From a checkpoint of a small audio frame classifier.
Model: 3.24M parameters, log mel input, arch quartznet, norm batchnorm, activation relu, depths [2, 2, 2, 2].
Training: adam_atan2 at rate 0.0016, 4100 steps.
Data: trained on tunes sung on syllables by a formant synthesiser, 39062 training examples, 53.7 epochs.
Rows from block 3 of a small audio frame classifier, named by matrix and row number. Rows with one number belong to one channel. Each number is 128 + 32 x the weight over its row's rms, rounded and kept within 0 to 255. All counts start at 0. After the name is the row's rms in percent of the matrix's.
After each channel's rows are labels from the 100 clips, of 14848, where the channel reaches its highest value: "peak on" is the class under the peak. Only what is clearly more common there than usual is listed. The data: tunes sung on syllables by a formant synthesiser. In brackets: how many of the 100.
# convs1: first pointwise conv (model.blocks.3.convs.1.weight, 288x288x1), inputs 174-231
# convs3: second pointwise conv (model.blocks.3.convs.3.weight, 288x288x1, transposed), outputs 174-231

convs1.169 103 [150  98 108 140 173  95 139 136  40 106 149  71 151 136 104 164 177 114  99 157 125  90 153 146 112 118 114 114 104 151  87 106 116 119 137 129  96 108 125 137 108 151 139 106 144  99 141 171 147 133 125 180 171  90 123  84 147 103]
convs3.169 105 [123 142 144 138 164 145  77 136 138 136  78 141 142  98 122 144 117 166 127 111  87  99 121 120 173  98  83 124  71 169 197 126 134 120 180 164 114  43  99 111 101 159 186 142 122 102 103  84 162 135 158 201 102 119 126 142 139  78]
peak on: /o/ (37)

convs1.240 095 [200 109  68 166 145 162 116  91 108 146 110  56 141  98 164 117 131 131 151 137 174 117  54  92 121 134 151 140 170 116  93  89 119  76  97 160 121 143 138 152 111  96 114 156 179  92 160 106  87 107 143 208 178 107 119 112 133  36]
convs3.240 095 [143 107 125 186 146 186  92 133 101 182 154 169 115 143 146 133 189 180 147  85 186 119 150 106 116 116 162  45  98 176  98 106 100 123 192  92 136 148 139 160 174  91 123  98 150 110 105 139 139 144 129 130 124 151 156 171 156 152]
peak on: /e/ (69)

convs1.9 105 [124 139 129 121 147 179 126 133 173 132 160 128 144 182 127  98 123  95  68 103 159 121 119 147  67 115 151 114 136 156 178  82 135  64 114 134 139 117 155 115 130 147 159 126 178 152  87 111 157 152 145 130 119 168  96 112 195 175]
convs3.9 104 [131 100 164 121 129 143 130 126 161 174 104 102 161 178  88 209 184  82 113 118 145 160 118 136 144 136 144 118 120 171 134 119  76  88 124 135 140 117 155 143 142 105 160 120 145  91 160 155 123 132 131 124 154  75 175 158 171 114]
peak on: silence (83)

convs1.46 101 [151 131 148  91 112 138 141 123 121 149 125 196 136 128 102 107 142 141 163 142 145 109 144 108  95 151 131 157 131 154  87 126 113 159 106 122 170  90 200 155 128 185 129 121 169 114 144 122  85 120 126 101 103 107 119 161 173 142]
convs3.46 088 [152 132 133 129 151 104  32 122 174 145  87 171 173 127  99 175 110 105 137 127 146 156 143  90 109 117 185 133 166 145 124 112 180 134 126  58  95 104 127 143 101  91  81 110 123 101  92 134 155  85 133 182 159 121 135  88 125 130]
peak on: /ɑ/ (41)

convs1.219 101 [ 71  43 152 173 123  86 154 106 140  94 113 124 162 154 123 114 100 150  93 165 105 107 122 104 157  94 150 162  95 139 100 159  86 181 102 113 132 117 164  81 134 110  81  93 140 108 129 126 110 166 166 114 130 120 124 128 142 141]
convs3.219 094 [138 161 143  83 113 154 160 142 128 124 130 132 177 123 108 111 103 137 164 122 119  71 151 167 126 147  98 158 145  98 106 153 153 143 135 175 128 129  92  80 180 154 144 129  42 187 127 175 145 181 106 146  89  89 220 157 191 189]
peak on: /i/ (38); /ɑ/ (30)

convs1.20 104 [131 135 112 122  77 118  62 149 134 135 148  79  86  91 150 115 149  73 124  95 150 166 128 152 123 192 134 105 137 148 172 143 127 155 132 121 118 108 128 140 131 144  92 132  84 123 131 133 109 179  74 115 147 143 150 186 121 151]
convs3.20 106 [159 100 148 153 226 110  47 150 103 100 161 128 150 181 142  98 134 143 104 123 159 181  87 123 127 113 134 176 150 171 114 235  83 140 100 147  76 153 138 115 126 142 192 157 141 159 174 134 131 178  70  89 112 116  77 143 139 107]
peak on: /m/ (31); /l/ (30)

convs1.152 101 [134 164 100 139 178  84 149 132 107 142  92 164 137  91 115 190 125 148 147 122 130 155 154 135 109 161 123 115 112 116 168 118 127 147 146 106 150  66 154 170 171 139 165 120 123  86 152 136 175 133  82 184 118 130 111 117 122  82]
convs3.152 100 [145  91 104  71 155  78 147 128 155 116 178 127 156 112 116 124 152 100 101  84 102 112  71 149 109 144 161 100 130  61 162 173 109  99 124 118 180 109 179 159 175 105 133 103  96 121  95 157 167  96 134 146 133 148  29 131 110 125]
peak on: /t/ (61)

convs1.67 103 [159 138 172 160 157 107 127  98 125  92 134 151 137 175  81 186 116 121 150 140 151 132 165 125 122 107 153 103 154 146 186 107 135 118 148 169 119 168 145  99 113  99 131 127  38  66 132 114 119 162 172 112 122 153  95 126 125 161]
convs3.67 093 [157  93 145 161  79 182 130 173 158  96 158 132  93 113 101  95 138 143 163 185 107 151 119 170 125 152 128 118 105 108 147 137 154 105 127 144 119 111 127 123  50  95 138  89 119 143 110  86  94 105 147  92  57 143  99 106  94 147]
peak on: /i/ (43); /e/ (34)

convs1.231 106 [136 106 119  81 113 109 104 142 106 103 119 129 119 116 140 101  89 146 111 104 149 157 148 108 187 159 152 148 132  75 110  56 106 115 143 140 123 148  99 120 101 131  92 168 125 134 127 110 129 164 140 143 164  73 129 117 137  65]
convs3.231 093 [106 118 195 126 138  48 105  75 105 149 108 171  88 111  89  95 113 192 132 105 103 115 144 140 113 144 133  81  96 139  94 108 154 118  67 123 146 109 151 106 117 106 136  70 152 128 148 112 151 132 147 139 128 145 204 105  56 162]
peak on: /æ/ (45)

convs1.154 100 [129 187 162 136 105 167  94  91 116 177 180 199 102 138 127 107 187  97 110  46 119 115  69 104 142 160 193 130 159 117 178 138 105 116  97 132 127  82 190 170 104 100  89 155 139 150  80 116 107 139 141 173 107  80 138 131 102 103]
convs3.154 091 [119 121  74 123  98 106 185 104 121 137 140 117 121 140 141 148 149 102  97 107 131 144  63 126 124 127  84 106 168  86 140  97  73 209 110 133 120  81  82 153 189 126 170 126 128 108 133 109 115 167 129 127 175 132 135 127 163 144]
peak on: /ɑ/ (52)

convs1.194 095 [108 174  94 149  56 209  86 142  73 149  79 174 129 138 107 169 169 183 150  74 122 161 132 137 135 138 129 112 205 112 121 135 140  93 121 116 100 170 141 110  95 142 123 156 162  91 140 150 127 130 107 111  74  85  93  72 121  96]
convs3.194 093 [118 102 129 105 193  58  86  97 154 143  97 120 123 136 122 144  99 158 113 122 112  99 179 139 126 115 151  90 138 124 159 155 183 145  93 146 196 141 150 110 116 178 108 107 113 134 131 179 130 132 127 111  65 102 119 140 134  97]
peak on: silence (55); /ɑ/ (35)

convs1.182 099 [101  87 135 140 182  66 113 168 133 135 173  90 116 105  84 108  71 158  94 129 100 154 126 102 146 112 195 114 137 147 142 148  91 149 119 109 133 120 127  99 127 146 165  99 117 124 165 145 170 116 127  73 161 184 118 141 165 181]
convs3.182 101 [152 157 134 136 111  83 171 152  90 175  50 165 102 151 174 162  97 107 145 127 151  93 110 128  86 131 119 103 131  87 105 144 141 123  90  93 216  93  98 129 112 194 116  70  75  75 126 127 135 146 121 206 150 132 197 116 189 155]
peak on: /ʃ/ (33); /t/ (29)

convs1.225 104 [108 168 165 135 130 125 116 146 114 159 117  20  81 162 173 101 152  96  97  95 175 127  96 154 126 134 121 139   0 123 125 123  87 103 163 104 120 126 203 109 118 191 142 142  94 166 129 171 109 159 146  85 116 116 177 125 115  81]
convs3.225 107 [103 167 136  85 112 109 136 108  95 109 119  78 106 178 173 126 120  34 101 166 103 138 127 114 151 173 141  90 144 124 143 122 129  94 106 172  89 139 155 145 140 143 149 114 130 177 178 110 132 120 134 147  81 113  82  76 114 163]
peak on: silence (66)

convs1.220 099 [132 106 144  82 135  75 123 140 130 167 124 186 150 162 145 154 161 114 121 143 129 130 157 107 117 120 156 133 189  89 164  97  80 177 141 130 141 169 193  95 105 182 145 148 168 138 182 149 118  97 101  84 173  85 126 105 139  87]
convs3.220 093 [154 163 197 119 152 152 117 124 117  64 103 115 185 131 147  87  92  58 148 160  56 120  93  52 134 159 159 149 123 137 106 142 135 126  93 105 101 125 189 136 155 115 142  58  61 139 134 147 191  49 145  78  81 167  97 114 168 124]
peak on: /ɑ/ (50)

convs1.57 101 [148 140 114 137 139 129 139 156 117 126 145 145 127 119 176 116 122 160  85  92 127 127 114  91 102 236 100 107 123 154  95 162 155 133 145 104  60 109 139 170 112 138 123  92 118  56 129 117 179  46 104 150 122 119 146  98 110 169]
convs3.57 110 [113 125 135  81 131  91  43 109 131  49 127 128 148 145 155 160 101 155 144 129 168 137 125 234 125 119 111 101 144 117 121 167 124 132 122 136 172 150 161  90 138 143 119 126 158 116 145 123 133 133 121  87  82 187 116 185 125 123]
peak on: /ʃ/ (29)

convs1.64 103 [156  81 122 113 164 172 159 190 134 132 127 111 171 133 100 175 121 182 148 160 115 151  83  88 108 127 106 148 132 139 146 186  66 116 124 160 192 108 178 108 163 145 151 131 181 165  90 102  96 120  78 109 111  86 109 109 138 111]
convs3.64 108 [ 68 107 113  98 116  91 205  87 154 208 155 124 103 121 133 172 135  94 107 143 135 147  73 145 117 124  45 120 142  72 171  91 116 116  93 124  77 101  83 170 115 172 133 106 111 118 136 180 111 121  86 143 181 106 109 146  94 102]
peak on: /t/ (80)

convs1.13 096 [117  68 136 130 109 173  98 144 119  62 109 175 149 153  79 170 108  53  82  98  48  91 103 193 118 145 171 112 104 161 145 170 190 100 119 126  84 116  82 119 131 100 168 173 104 139 226 129 149 144 179 110 124 160 144 120 113 109]
convs3.13 090 [116 110 127 162 109 137 101  98 124  94 145 136  94 165 155 120  86 142 130 145 105 175  96  53 111 137 122  65 130 122 149 136  81  70 101 114 188 163 172 148 122 116 144 118 148  84 127 124 165 125 146 147 101 166  88 172 152 103]
peak on: /ʃ/ (41)

convs1.7 095 [ 80  69 157 177 183  92 166 138 115 100 116 137 126 173 133  92 137 174  79 121 167 107 121 174 161 111  89 113 148 133 129  31 159 116 165 157 200 127 136 126 125 156 150 112 144 163  81 172 161 131 128 147 100 101 159  91 180 172]
convs3.7 092 [136 151 148 160 117 151 120 124  94 127 121 144 224  91  42 105  72 118  88 197 117 111 154 156 200 133  99 116 148 112  93 119 137 113 119 167 168 157  94 148 141 148 145 157 106 139 122  96 184 130 154 104 130 166 157 122 126 126]
peak on: /o/ (44); /u/ (44)

convs1.117 100 [108 126 127 139 139 149  74  76 174 108 110  70 169 120  85 116  73 137  77 143 137  53 112 160 138 165 151 148 146  92 138  72 100  88 182 123 132 161 121 139 151 132 203 118 184 161 150 135 132 138 134  70 100  88 156 142 130 111]
convs3.117 097 [139  85 122 167 149 157 154 147 155 154 161 140  97 132  56 129 195 143  55  95 137 110 111 197 163 125 204  97 113 139 105 150 153 181 108 147 146 111  92 135 120 118 127 110 157  85 166 150 122 140 137 159 122 122 126 140 130 157]
peak on: silence (87)

convs1.183 101 [202 162 127 150 102 133  79 142 106  92 149 114 142 129 164 130 160 137 122 137  96 161 150 144 136 167 114  87 124 166 145 202 110 187 148 130  90 133  94 128 112 202 136 167  87 168 119 198 102 115 148 141 137 103 114 182 124  98]
convs3.183 103 [177 133 128 137 125 138  98 143  93 198  81 129  97 173 118 153 150 122 117 111 179 133 126 129  93 104 130 109 136 160 156 138  45 138 143 124 127 200 140 128 100 190 191  87 124 102 123 103  93 137 139 134 143 110 152 182 164  75]
peak on: /d/ (58)

convs1.247 100 [ 62 149 125  78  72 122 125 105 113  99 229 103 206 146 126  76 102 140 133  89 155 190 166  87 147 133 156 102 150 203  55 107  82 164 117 164 119  81 139 155 130 189 120 102  81 147 143 131 116 106 174  92 148 151 133 151 170 127]
convs3.247 102 [ 90 130  38 107 128 181 125 141 118 172 145 183 116 104 118  87 144 173 168  97  88 174 141 162 108 201 137 118  81 170 130 153 128 122 109 158 115 171 136 126 174  88 171  76 141 191 128 168 149 159  87 129 102  82 112 112 138 144]
peak on: /t/ (95)

convs1.33 100 [117 125 109 110 122 210  70 113  83  83  98 134 129 157 100  95 107 126 123 110  68 141 176 134 103 160 163 109 155 147 132 115 153 173 131 132 111 118 106  45 107 171 116 133 179 144 137  91 103 110 106 139  92 100 133 193 131  94]
convs3.33 087 [107 101 160 192 116 118  71 115  45  86 121 119 126 160  90 123 122 119 139  98 108 141 130  78 151 129 175  88 130 131 128  72  84 111 137 164 168 117 114 159 187  86 162 169 168 135  97  63  60  95 161 100 173 160 119 163  80 193]
peak on: /m/ (53)

convs1.128 098 [157 139 180 184 183 144 157 121  87 144 109 142 137 142 170 136  99 175 174 161 135 123 162 145 108 124 113 130 139 134 130 116  52 131 144 115 162 148  63 144 146 146 196 139 114  98 117 129 133 137 101 151 177 129 133  75 145 136]
convs3.128 101 [ 92 111  80 120 130 116 130 146 183 163 157 141 194 130 118 168 112 109 135 146 205 144 136 143 166 120 151 120 205 161 128 122 158 123 101 204 142 181 120  95 118 149 114 169  83 188 137  93 117 102 134 172 108 132 164 144 148 171]
peak on: /u/ (36)

convs1.232 097 [108 108 125 126 123 164 106 163 141 102  92  88 140 142 130 173 183 132  74 173  38 131 158 174 152  77 100 131 147  91 128 117  91 140  72 123 172 174 144 120 199 158 125 106 103 124 141 168 137 179 100 149 193 169  90 166 188  84]
convs3.232 101 [127 150 139 137 153 147  64 112 132  73 137 123 120 122 136 117  78 112 135 150 103  83 167 127 101 105 177 133  68 162 114 167 126  83 157  93 147 107 124 130 157 179 139 108 129  63 121 126 164 116 124 134  73 104  58 133 103 137]
peak on: /e/ (33); /i/ (30)

convs1.145 099 [140 118  66 133  92 121 160  97 138  95 185 158 156 201 133 176 114 106 129 118 110 149 127 116 157 108  95 166 137 152 118 128 135 122  99 150 114 140 141  90 130 118  72 119 127  75 114 127 131 127 115 100 200 110  83  85 146 152]
convs3.145 110 [132 116  98 134 101 138 154  49 100 171 121 131  91 147  87 135 135 110  99 135 181 140 101 119 126 154 135 133 126 100  59  86 156 136 164 140  94 134 120 141 148 105 144 123 118 126  99 167  95 100 158 112 135 165  89 143 136 113]
peak on: /e/ (33)

convs1.221 099 [117  46 142  73 109 114 122 139 117 129 171 147 157 148 159 131 134 149 163 132 150 202  97 166 146 162 150  62 176 155 197 139  97 158 146  91 151 115 150  84 109 172 105 157 147 166 135  85  91 133 101 116 101  82 160 163 143  86]
convs3.221 106 [118 115 108 140 116 170 119 114 100 132 190 145  94 155 109 175 109 175 123 112 152 105 129 130 146 124 202 156 171  90 149 150 158 107 178  73 111 169 115 100 133  98 141  91 143 181 107 112  69 103 138 178 100  85 125 114 123 156]
peak on: /b/ (53)

convs1.19 100 [137  94 136  83 185 104 152 146 148 109 121  65 160 107 164 137 116 108  99 170 146  95 102 153 132 175 107 140  99 170 120 147 144 161 125 101 187 146 132 118 151 132 110 143 147 152 162 173 192 119 119  97  89  58 130 136 125 115]
convs3.19 097 [127 142 130 101 174 104 179 128 118 136 156 101 179 104 171 127 175 123 166  69 153 178 154 145 158 106 137 150 147  95 113 143  59  89  65 145 181 126  93 154 154  90 180  66 165 168 149 146  98 168  96 158 127 133 117 110 172 181]
peak on: /ʃ/ (54)

convs1.113 097 [ 96 112 117 162  72  83 102 102  79 122 184 112 118 152 193 122  87 135 151 158 126 149  90 102 160 138 117  92 145 189 131 155  55 163 144 121 174 196 165  99  67 171  77 130  89 127 113 164 135 104 142 143 117 142 170  90 169 118]
convs3.113 096 [124  98 167 128 171  53 137 118 169 149 172  81  94 122 137  86  76 104 158 137 144 209 164 117 131 153 149 178 127  82 182 100 122 161 141 151 118  61 117 101 115 149  67 109  68 133 176 106 103 117  58 178 131 124 127 129 123 117]
peak on: /ʃ/ (33)

convs1.122 096 [108 104  80 111 111 119 144  96 122 128 182 113  98 116 104 173 153 143 132 153 141 133  96 169 138 128 175 102 130  76  93 144 113 136 197 173 160  95 109 114 118 131 114 101 157 157 106  77 149 167 124 147 136 177 167  89 140 172]
convs3.122 096 [113  79 139 169 148 126 117 117 178  76 114 120 133 106  76 114 136 152 142 126  61 143 147 127 171  53 162 150 121 166  98 109 102 122 165 170 118  70  73  80 161 125  75 188 106 173  85  49 153 141  98 172 120 124 152  92 126 150]
peak on: /ʃ/ (52)

convs1.12 100 [ 93 101 117 120 111 139 130 217 177  93 121 149 173 138  66 187 106 102  62 157  99 114 158 188  84 159 126 129 142 156 154 161 162  79 122 105 106 154 192 128 163  77 110  99 119 139 126 117 194 127 177  98 115 128 106 104 177 194]
convs3.12 095 [147 101 131 171  74 110 137  86 103 111 110 136 118 170  28 131 107  91 223 115  91  88 132 184  89  87 154 103  92 175 117 136 132 120 152 137 113 141 147 114 141 168 102 118 139 140 116 150 157 108 138  78 116 122 175 135 102 119]
peak on: /d/ (34)

convs1.106 101 [117  99 169 151  98 112  99 143 192  95 125 170 201 191  90  90 142  82 100  94  99  88  75 113 143  92 109 139 124 126  96 117 124 145 152 147  84 107 127  78 126  89 142 134  87 153 167 150 116 135 123 117 110 172 166 144 146 107]
convs3.106 102 [ 97  81 146 106 108 123 170 122  79  90 164  71 137 127 129 122 114 114 153 109  92 158 166 121 134 162 169 120 148 123 163 127 118  81  93 128 102  94 118 164 116  82  98  91 199  89 170  76 107 165 183 139 107 121 169 133 129  93]
peak on: /ɑ/ (29)

convs1.223 101 [140 113 122  65 185  54 172 115 140 140 101 156 155 147 140 101 138 173  87 187 116  99 196 101 178  84 109 108 195 111 131 177  83 144 143 133 134 164  52 127 164 121 129  78 154 124 127 129  85  73 116 103 164 141  60 132 139 181]
convs3.223 098 [131 177 142 121 143 104  70  81 153 145 171 147  95 133 172  86 143 172 150 110 160 141  73 145  76 130 100 126 157 153 105 184 148 127 144 131 148 148 123 127 138 131 117 144 151 136 110 181 101 150 124 114 124 154 118 137 158 104]
peak on: /o/ (59)

convs1.107 101 [144 157 107  97 104 115 140 175 141 148 119  98 150 193 103 104 110 127 158 167 196 199 134 132 129 170 141 126 117  73  98 150 177  98 151 147 107 117 127 104 149 135  96 123  64 126 120 139 166 134 132 116 112 129 146  94 153 113]
convs3.107 103 [122 111 136  99 100 155 146 105 138 152 209 118 159 174  73 161 141 110  83  99 126 132 134  99 124 147  85 135 147  53 140 124 148 123 106 106 100 171 180 136 118 126  54  96 125 168 103 119  93 129 136 135 139 145 105  99 135 113]
peak on: /ʃ/ (74)

convs1.126 104 [ 93 103 157 158 136 153 151 141 153 120 141 209 180 148  23  55  96 104 113 114  82 149 116 139 131  88 147 133  76 130 174 115 147 147 126 147 167 158 134  97 111 100 106 116 142 119 126 157 150 145 177 148 133 127 148 193 145 127]
convs3.126 107 [ 99 166 188 146 137 196 136  92 156 122  92 155 148 124 143 168  97 178 145  63 150 108 104 131  70  98 115 132 145 150  85  87 102 133 196 114  83  89 129  91 177 114 134 155  55  65  82 143 208 159 134 141 103 127 143 120 167  74]
peak on: /t/ (63)

convs1.258 095 [134 138 169  96  99 139 126 159 125 142 133 121 161 190 137 131 133  90 128  90 149 200 162 139 150  98 165 125 160 116 107 141 172  87 145  91 114 139 111 141  67 182 154 125  82 139 167 218 155 122 105 148 135 109 113 126  65 116]
convs3.258 101 [ 81 105 132 142 114 115 156  87 108 149  79 146  72 118 172 101  86 157 131 132 134 140 123 173 108 110  87  73 118 114 144  60  98 139 170 110 163 159  97 144 152  72 142 132 152 122 102 145 155  94 168 117 138 127 148  85 146  97]
peak on: /l/ (48)

convs1.66 097 [117 110 105 148 183  93 172 156 115  63  86 129 144 154 130 133 158 142 132 105  88 128 109  89 109 185 148 122  98 132 125 105 132  90 115 212 123 175 145  92  89 130 172  52 137 110 136 128 128 129 185  88 168 142 138 191 105 125]
convs3.66 102 [115 106 119 108 133 138 140 155 135 152 125 102 114 127 146  91 130 166 192 127  80 106 117 156 102 121 192 101 107 169 100 139 128 118 146 135  75 123 164  84 145  97 122 114 157 134 153 182 157 149  65 144  94 108  75 178 134 149]
peak on: silence (49)

convs1.222 100 [150 131 175 137 203 117 119 146  65 113  62  89 178 132 120 101 180 127  99 115 107 175 142 102 110  85  92 145 141 166 151  91 123  94 115 103 147 180 124  96 152 154 176 190 127 152 119 173 143 104 114 146 123 148 154 120 135 140]
convs3.222 113 [141 116 108 101 166 130 133 154 148  93  74 151 129 148 132  40 165 112 113 140 125 115 137 156 134 126 190 164  87  65 128 115  87 107 128 154 163 176 107 128 158  94 132 167 133 139 153 171 144 145  73  83 161 123 183 135  92  96]
peak on: /o/ (74)

convs1.114 102 [108 130 101 117 142 159 102 158 174  96 104 154 139  93 118 158 150 126 127 105  83 136 127 152 106 105 116 179 146 124 222 162 161 144 101  79 136 157  86 186 137  74 150 139 154  99 102 128 106 132 142 127 157 116 156  74 179 142]
convs3.114 113 [135  96  84 131 100  95 145 114 145 151  99 179 157  62  88 124 184 128 112  80 177 119  91 165 113 113 114 134 142  80 133 116 117 191 137 150  94  81 142  92 159 125 126 157 109 103 151  77 134 132 101 133 133 130 168 148 172 104]
peak on: /æ/ (34); /n/ (26)

convs1.250 105 [ 75 119  86 117 117 133 170 204 110 114  96 215 102 137 103 121 149 116 110 127 143 127 107 116 126 108 137 142 167  66 119 131 135  80 157 169 172 128 139 151 142  98 112 125 138 126 134 105 143 157 119 125  91  94  75 176  84 133]
convs3.250 106 [104 113 121 132 105 100 144  80 116  95 139 110 108 134 110 130 137  78 131 112  99  86 117 124  96 131 178 115  94 145 139 121 121 183 127 102 131 164 120  85 148 120 116  83 146 131 133 203  98  99 133 107 147 130  91 133  99 170]
peak on: silence (85)

convs1.241 102 [115  67 114 188 176  91 153 115 152 125 172 162 147 162 129  87 149 155 112 189 131 127 153  70 188 122  53 134  92 125 100 151  91 215 107 104 140 136 104 136 141 191 122 105 110  34 162 155 106 121 111 128 168 123 158 107 114 185]
convs3.241 110 [137 171 160 129 223 152 119 120 111  65 200 118  90  89 138  89 141 138 156  85  89 117 173 138  79  94 119  79 115 171 125 151 118 118 141 143 164 141 143 117 175  98 186 141 143 134 108 175 181 150  58 107 151 135 111 176 140 124]
peak on: /u/ (45); /i/ (36)

convs1.214 101 [ 91 101 138 166 134  82  86 123 123 171 114  91  63 133  67 118 190 133 153  74 140 167 115 171 123  86 108 163 140 102 158  79 107 135  95 194 167 165 120 192 155 128 142 113 173 126  87 139 145 106  94 121 141 137 138 174  97 103]
convs3.214 097 [157 103 148 133 120 104 110  93 156  84 128  75  88  50 156 162 104 140 202  81  92 147 132 158 133  68 143 167 112 162 154 168 131  69 102 118 145 103 132 125 120 106 133 103  99 134 137  66 163  96  74  65 123 117 156  98 141  79]
peak on: /n/ (30)

convs1.188 100 [149 132 111 108  91  85 150 137 110 105 130 176 123 124 142 111 141 165 123 111 203 142 124 151 179 110 159 144 134  87 201 155 106 128 165 163 125 164  85 174   5 185 135 155 174 113 125 143 116 120 106 155 126 128 170 142 142 178]
convs3.188 112 [137 106  79 149  40 106 135 169  94 106 125 153 172 136 142 167  60 165  94 109 107 119 131 138 116  87 123 133 151  92 143  49 130  76 128  92 160 137 151 104 121 128 109 218 166  85 168  78  45 106  89 154 147 158 178  78 143 130]
peak on: /l/ (28)

convs1.211 097 [189 128 154 149 102 116  86 131 154 117 161 142 101 165 115  58 122 145 102 175 123 163 188 101 127 167 138  86 140 148 169  55 118 140 126  84  96 163 123 123 108 187 104 199 123 108 133 153 128 148 124 167  74 142 115 169 137 101]
convs3.211 098 [ 95 102 103 106 107 155 112 114 137 102 138 137 108  94  62  90 165 131 196  99 108  71  95  98  75 145 148 118 144 134 124  85 151 150 213  71 112  59 117 116 124 123 126  97 147 128 129 155  91 170 161 142  97 175 155 137 130 156]
peak on: /o/ (29)

convs1.251 095 [130 155 118   0 188 215 162 110 115 147 129  91 119 136 136 134  98 112  94 156 128  94 110 135 136 166 129 140 114 159 119 125 197 115  91 179 150 163  93 133 139 105 132 103 112 114  69 121 122 108 109 143 105 203 120 120 174 106]
convs3.251 089 [197  82 136 205 136 120 166 160 112 163 117 129 136  95 146 108  91 132 141 106 103 147 161 141 116 181 100 101  99 163 104 154 164 144 126  89 101 154  48 165 130  71 108 147 114 176 122 140 140 135  98 144 147 105 125 134 131 174]
peak on: /m/ (35)